A small encoder-decoder image transcriber, trained from scratch: 11.6 epochs.
Rows from block 6 of the image encoder of a small encoder-decoder image transcriber, named by matrix and row number. Rows with one number belong to one channel. Each number is 128 + 32 x the weight over its row's rms, rounded and kept within 0 to 255. All counts start at 0. Numbers have three digits each. After the name is the row's rms in percent of the matrix's.
After each channel's rows are labels from the 100 images, of 14976, where the channel reaches its highest value: "responds to" is what is common among them. Only what is clearly more common there than usual is listed. The data: analogue clock faces.
# convs0: first 3x3 conv (encoder.blocks.6.convs.0.weight, 128x128x3x3, each kernel summed), inputs 0-127
# convs1: second 3x3 conv (encoder.blocks.6.convs.1.weight, 128x128x3x3, transposed, each kernel summed), outputs 0-127

convs0.8 101:152144112126166097157176156140152169141115148089158197128137115158135191126099123136148173135164181185172158153142175172128173181148163128096068076176178146097073149165130124112079103142114166113164192160161089160168102141130079083155162161122158169129151117110142131110141173108159137096091097170128120166103136121160100118135197163171117110123184135172106164158155125129184130179139
convs1.8 097:106116107102088110096132152140105104174110088105088130164118118086143125105096185100109099184211115082119100096085087107088131104123081138177139107086084083139058111140067074131122069074113149098115114101131129106107153121125117111078080132095108064069106114134151131091090153141141093085149131136128128113133138090113121095065132158115112143145095175032111115107055170140119150104132
responds to: hour 12; minute hand past 9; minutes: 45 to 49; minute hand past 8

convs0.85 111:081073126127151139060098169137117087155159153095137086076066099127172092120099078105160146077106171137128081120108103068097096117064117084126144175101155122152093120064145068131093127091136070117098102109222077105075107161119189128124108119122103141109077127166092104177144120126120110159122105128083145123141126185089113123150085133116160136142103096125132104064157092141129127123111
convs1.85 110:183151120136089154138145129119173126097127119149187169114116082116128155125078128141085181138105130080102113158133137149104093169128151193094207153122085108124092117155099119082109151220150130169121122141159117119160075105134078109131168098130108165096156169100179101148213156129113140141087119119107132105100142127130166084091129096176119123072145196176098191089114135139123054155131
responds to: minute hand past 12; minutes: 0 to 4

convs0.96 109:179119128110166182100130135115120116159151081141131060121110151142198035185156135103104159166139107085095171112114091137159118136154139102129112192140124084114135160116125166092100148152105077121119136125196110100142065109135181125053108177093145196115158122139109117095089141092111124083124138137153152071190155155125149106198106077151186146113131144133161157143095096162144124096121
convs1.96 082:102107085166146075140175162129138076094116116140156156133150119125138169182103122196120186129066124139132157143183113120120082177059113117106112104163134073076135151172168180108118156086140158227115147191128137106139152118103175174152155143133112184094144133180144067159146154141143175099163118142111149132111166142123150160121129171158084071121137079153080158150144129159163148111130
responds to: minute hand past 6; minutes: 30 to 34; minute hand past 11; minutes: 55 to 59

convs0.51 083:145163092137146129096188131141131092125115130169135124134151161185140158139088137140173185116141130198104177100141153155118108106121160130140134118142123138105026134086146145185154081167117151123199150099164121132167115154074157113118149191131128193179147127181117129137116118117093163153167115157201153164113139176137165187150177168105153145129134166156151057146093138186176123116094
convs1.51 076:158098071146173102071062138136127125165078137124161120192132143122154117112113095116083118110118104102099122145143086113094144154095149167097192094154124121144156149137086114102069106114117112099111116187070036083115130128129209137100092101118093117065129092106132089065121155158135115135116157161143075094169195120085090087149078138096111151091110133051109157141120119130130150112140
responds to: minute hand past 12; minutes: 0 to 4; minute hand past 1; minutes: 5 to 9

convs0.97 105:079067177108101096189126109044131102051112113109135085070147110127135042130116098096172128114131124182074105156131118095141094117118145128114077136098139116110169103077108140112091099150092092101112141122139123171175133118140141127111118078182083106103124105128125121119139137091116140114112077134031124060065117109072131121090160084084134155129080100136147122101086098148109120086134
convs1.97 110:098156131152097113173098140096101134110157147115109104119171106203126161108130114151138171221086115039078151081144086136112115139164074177124181142070064157129087130124095113161066081108120116081114145113101130123154064058093075122130142176102123123191122132114134099114113087131149121154155109117145093142089084113123107152092130117164106178139127147082152113113145089118122115064101
responds to: ticks; minute hand past 11; minutes: 55 to 59; minute hand past 5

convs0.104 086:191095131085153096122134152054124103086045160133138113108175115103170113115112116165126129177178091166117150153181122165135149196208123103128153122161119127162061124181101146126137105177109125127145042052127112110117120101166107129114136189124129177127155101138113101091102149082101147118087184159167147118128169099145176167121155135117167181145128127136122133160068164135139131115127
convs1.104 082:113107151140139110117129106114121118151154138088169160071096158152105136155132182133113189159091108059128170182122152140150179118093161136126165162174109151100111139084150141131139151167139137148130181131132162094135127123096107118111218121123138124152139169139112168143163115139084133115090143115076082113104131160132154086108157038203099121107192179175127194086067093095156128187172
responds to: minute hand past 12; minutes: 0 to 4

convs0.49 091:104104117109153088123135202150097156115107104152148106114113188083158122153134133069076130127102152085059120135120090181107101089086067112088146090161164142173081136095131083116090126077146103140129144165182106156121106149125146136178103155173087160142117156174123117171113144135126165121184117131094038107123124113147062172149106095126149072169112072133122058071129102110132108126099
convs1.49 106:151100111109105152154126153099098098156113119121091158175154149155139151106156037133084172168103104168090121171112144167129094174122141136143109133110118126149185096145109063117123139143146162115087144109115126169127133132185129148096070108206137105179147162119147113109147142142141082130062165093108130137127120093102119147132116130056111099166078051183155062125168082184163059155095
responds to: minute hand past 11; minutes: 55 to 59

convs0.62 179:148132137099124149102106086116106098110097071115122060204122160162155117133184111152063129109133099095094066146111155137072181150099087167117084131075155163111112098131112116103114103128144073093112148157102135123096128092151141164076117145099104171124172083081086103066111146101150155109117111043080120060120082141125084121155085119142158107074164146119106131078108158077158147147124
convs1.62 100:111170155091066152142081076155111164161092146116074115094086122121061129150100121178071171121188122128152136157131151110139093075142136115121086100124112095101115119153107128113123123100111132099105150133082095115187106105095094155081100135094119090110082097090122082122151148129178152096147096177064165122113103153126129158145120207134129126138134190111158111095081195132181220150159
responds to: hour 12; hour 1

convs0.42 101:104078082161148124111133090140092098108121166191106092093111116162128128157168142084127129155129071098133141150110164170071159121167158111177159192132156090166173129077122120138176137174166139156081154177147098171141123130136145126131107074149143122082171099093123119081192136174131145139099167098133083117077149225127147138142111136190101156075104109105062150127179085138126122146116
convs1.42 095:133067135089076158122128090102111102140092163170153126118112116103102087134145146127072046042153134087196134120115111121117136116137153163137162089113173137134122094044119137139166193200145100164115147165046118186124107140156116110134126131164137146118158101115207139157204120100102160129135094124126070144100140115125122144101145115119130165097160159116082125085099096107129072164122
responds to: minute hand past 5; minutes: 25 to 29

convs0.103 101:106130123096138127149099100145068106190124105154180075121162137103105133102132117137070136099107182133125102140094133126124115125125078210103126078114133146117131067125122132086126109109084159155094149170200144108145122158122077159154174144124137069173106124156102228153147109099108175118117127206107104150183107120115099146134103105133095118167127063113143134072073097111132051108084
convs1.103 104:132043118163161144109098135127129132146135134168142136124119211110160170177167104113083219115119110136088116123139125139151123157091120121109211140132106147154155165147184106128084211167161097157153113127153097102141138191148128133208120114177118180147144150185159155166199120134117148117125132135128113133196158102162150127107090120106128099157143103146128113115141033147158118155110
responds to: minute hand past 1; minutes: 5 to 9

convs0.34 143:120094112147119155156118141144095121127166119165165106108115159119132099194164112145112114149075112147092173151130135091184097126151124116115133200142113105125183172137173151124160199102148078184148098111184121184124121154177171172179138139187150127119125157143165189185170126153120096140098087091116079147150135125153101159114074070134111121129056043118083128098119077153114095142123
convs1.34 102:078032114134118114115075079159176133144139138140099158117117190101159169117131126127068122095129134115139116164079139141128136082100114125148181073162075101126108088094146043141134172146192108229134123108123122136083154157142157083119119106137119154126138173168131120142179159137115159072172141126099123111221152102112119104128108109122124096109138095132072120109119067144161112121176
responds to: minute hand past 5; minutes: 25 to 29; minute hand past 4; minutes: 20 to 24

convs0.123 097:167104085083107156073107178132145114120115081136121046100135123140078067112127123117142158099085131130094058097114143143092097148122107141111092132132143137101106153143094140073129090137093121096115147095107087112108087088118107117099100122117104141182116135095076070143105142122122122093124088055052127081088116180181093119134068091104096171165102160063102115078078088128125088086119
convs1.123 124:110088126122094130119166163101117107107117109117195163113143106091087139216072137173068181143119089096165112188120112112161130131116110113099123152160111123098103146155136144131139149202096172148110090162129123094150148111145116140125218123073145145112178170106096124141139163140099165119082116157105133119077179139158175111094109111203069078092132170181096199094116153129137126146097
responds to: minute hand past 5; minutes: 25 to 29; minute hand past 6; minutes: 30 to 34

convs0.106 097:121082140112126032173124095128128079110112128074160152116132127188183167080116105165103135122095150079057175080154073119086087139144117046096164071126142130130182173115121106135090129079114143101114127053094110168119117120142121122103151162109127159134137123116143141086098133120085155114153134129156133084152180095064152118112131098113180118158129071113167117175116114162157122064116
convs1.106 079:109122171175162126119101116117117137064153166126147179132169174154159097170119138115145195116162133062136161146183121158126104169103135148119122084153154132099174107105158158186157088101043133145121148177131200139118139163169146154129134152148125141184168171118116137106150140135062195147108161131128090099137174114152159083168158061109110169132175168159093171118106081117169092114117
responds to: minute hand past 11; minutes: 55 to 59

convs0.79 125:153090141102155149224133103100084100099106109171120116127131179166155118111146145118062157124117131064116111066157099058122104178144079109105146123118143148129154103166111160154156200106068080142153114156126172127118127122146137189172187144142147158116140146146134169134106129152152131129097062143105081067159139073106116131115088076132171112177100101167106121094098089117144073079110
convs1.79 097:146109112174162133100144126119120117128074091117211154215145116155169174139141167166075255146086146137123114127173104143119110153125174148189095127149179140107144149166112144119158119101114126161163149156117138060131131164136146132138132158142093178186118143135124143134119130124158160191129178112087085106164146132127158128113095155123073103113152136123105159095107080143209119127069
responds to: minute hand past 6; minutes: 30 to 34; minute hand past 11; minutes: 55 to 59

convs0.119 098:125125141118163139131111025134110108116106129083187109087154135144185130115058104082072197140151082113146107068118071129112146117149078151122121108092096111122131111125084093127075094120099079129076056120110139076122128133127137098098087120121108161099111087141102151050081089083083129125121158104155114074147141129130116136096118117128219118155130122150129200103092138143169137120144
convs1.119 105:117072110143147152148099130140140149146125094124180150128159143170152142187117099143098151122128112140141135138117168127165150188126124125068123168173187148088134174154159165193150136188124155169165210227169105134140147211147188171166174133090119157186131150152123136122128190128150122133097129107091172152170171142128159166136131149193098132131128108163133155159111130130145184117156
responds to: minute hand past 12; minutes: 0 to 4

convs0.36 092:069095133085105105117080092079119110104104100200156070125194140177158129107134139064095119191134094158110066116189141097062104099086116115064128067146088123126127102100073122089110062132114119113157145112159136149121103103112167089126100176094138146178143105137095124134097133132134127149105061169119120101111142082099171098127130109082154118161095107099116143132109121134132064095072
convs1.36 098:085093090158115107120126143120047127143096132113136129141169144141116168134135204133159156150118129161132096116167112106082047157140144117109221169106149155119165114178115104132072047148149145129095118165121129104111170194108148150158146141133072120136119103120133150091116129126139136154118165139105127191122071120095128142070138122122096153124137110132128042096126028145190096114081
responds to: minute hand past 11; minutes: 55 to 59; minute hand past 12; minutes: 0 to 4

convs0.82 103:140132089098148126112053079143128114143078117100120038114129114148153128093152116108109142150094108052085064137159110139070097139106103124106111116071120161132130143134131083061096157160148132112108166154135126076107153091122144138098089092071072118158116117116134120082103128155187122157157101123131102114120107045068093162129087072063142090113076112141125075132067126118148095095147
convs1.82 102:108104142150166134085122110041120088118130140078137144160135114116118149114113145134081191129140109161181141094160174124164118100154146164191072149120104130114132099207137142134188182094112133176132137161060157147184155102126113166165165183117148167078129143133145141109154149122135110132121144129140091143142157172168167059074128213152074115112154090153086140150144137134179091138077
responds to: minute hand past 1; minutes: 5 to 9

convs0.84 087:142081125123095090159096104134087116149112131124147151188100118125158111126147090160037148150144062093139077193126118110115133110116073191102116065162157071100165093110090135165113095134130084128147136132081118161146077167090172122148118164115143145170153141145140126125123092143126151068146089121083089041159145129149125060183112144100124118077121106119124118052129109135128091186108
convs1.84 102:134112081121184064102151177115141129173112128094179136132134137120151158141125077157103209164073107140131110096180103117092099159158118109196113136128105128100167197168079143119186140156077115181120107173135114131121102172126161125109119187158118109130149137129107118111113142112096171107220134136142092090190154110126125164100126133113118122152207156085129126127098078124212136154161
responds to: minute hand past 12; minutes: 0 to 4; minute hand past 11; minutes: 55 to 59

convs0.13 102:150082119103171106145041123131119154116165112119163113086195115153109122136208082079138115190071117105099150099116107159086135122180107117088111113108146125124161162104154124180153147168092175087136191091107138148151091100170118092143103114107150159170100108116161129168115146130129120146086140088166094157079094142134113121130147070122088094176078097110075104128121073137099086143046
convs1.13 117:119188095173105097134178154078149157107122137091157134151114111080138157073118155137142154168089096087134081104118095114087134105208106092186170136101107195128103125116086120112172124112128128172124135111142170094106087092122139116151121113087113115159187148153196149138138148151103089120118136107186058117110075111117096134091070128231123109142120134103083156122174112133126078079090
responds to: minute hand past 12; minutes: 0 to 4; hour 2

convs0.17 091:106142091070132077112101088192125082111111115156121112121157097129144194124063150142112142145121107149148102127153081200141111154133120086087146100118173116111081069160098114144153090133049159108158106150137165097150100090078174080091116101100126142129125075104112139136045115106112101099128154125096099068105109141096137095105078063078138089064142127138096091088115123103095155096160
convs1.17 096:112140130094118120160112128139048112171119163131141158094149150141128129127142067133150081157133129130159127156080159148180155153138126184165116149066170099128152120133085103184165211128145136138096117131140119206096155143184131152132042121149122127134183096087143139112157141093143156178183126125083122125112103120143177171119129110061148163130160107127054089104178070119122131206125
responds to: minute hand past 5; minutes: 25 to 29

convs0.19 104:142140150159179094108141172099170081172106129096171088141092126191157121075076133127170182102111178142131221117169188156105135146109166116143136084147162079132148128114145179127113091109115133157152139149183123124173103173122134134110184181174176191146142153145143138139131135152108157091132123095134136113131127098041127137163167174116152128086164145177121089152104137189174169141106
convs1.19 091:115105117176147153115094152182097139138105124136136199170137154111190156087091156115094031161158093159140091163112108114084153100137107126139168085133095113112122107164063117133137117120142137132117088109085079119086112152106149108112048160095065050098156101113116095086134151184123094127176078141117143103114102099152101090114137125112122157124108189086069115130086085146098162077137
responds to: minute hand past 12; minutes: 0 to 4; hour 1

convs0.107 091:148135106104096125111101072126065103135064138124088113170197114112136076161192091150119156077089124112070063147117122082087127140124078171103118120076101092113118173145109114107094135133156128104123110118130076079095142161148137174098150088110099138112133112149078158127157093085090111113166154078139125129142118073128105124191077062121119096112069150142107163072109105091128106124053
convs1.107 104:141175122061124086168090145149080119147127135106136088135125117144127171140136128104093202203110116065074118165150107105125174124178075102172154097138168147154098145069131115152114096140120141110099120126079130069159106095098097088128161147118118179150139134157138170139068056088162201145166117192106075088140133072090167160128069094133113097129114110146118110133125148090129133093144
responds to: minute hand past 11; minutes: 55 to 59; minute hand past 5; minutes: 25 to 29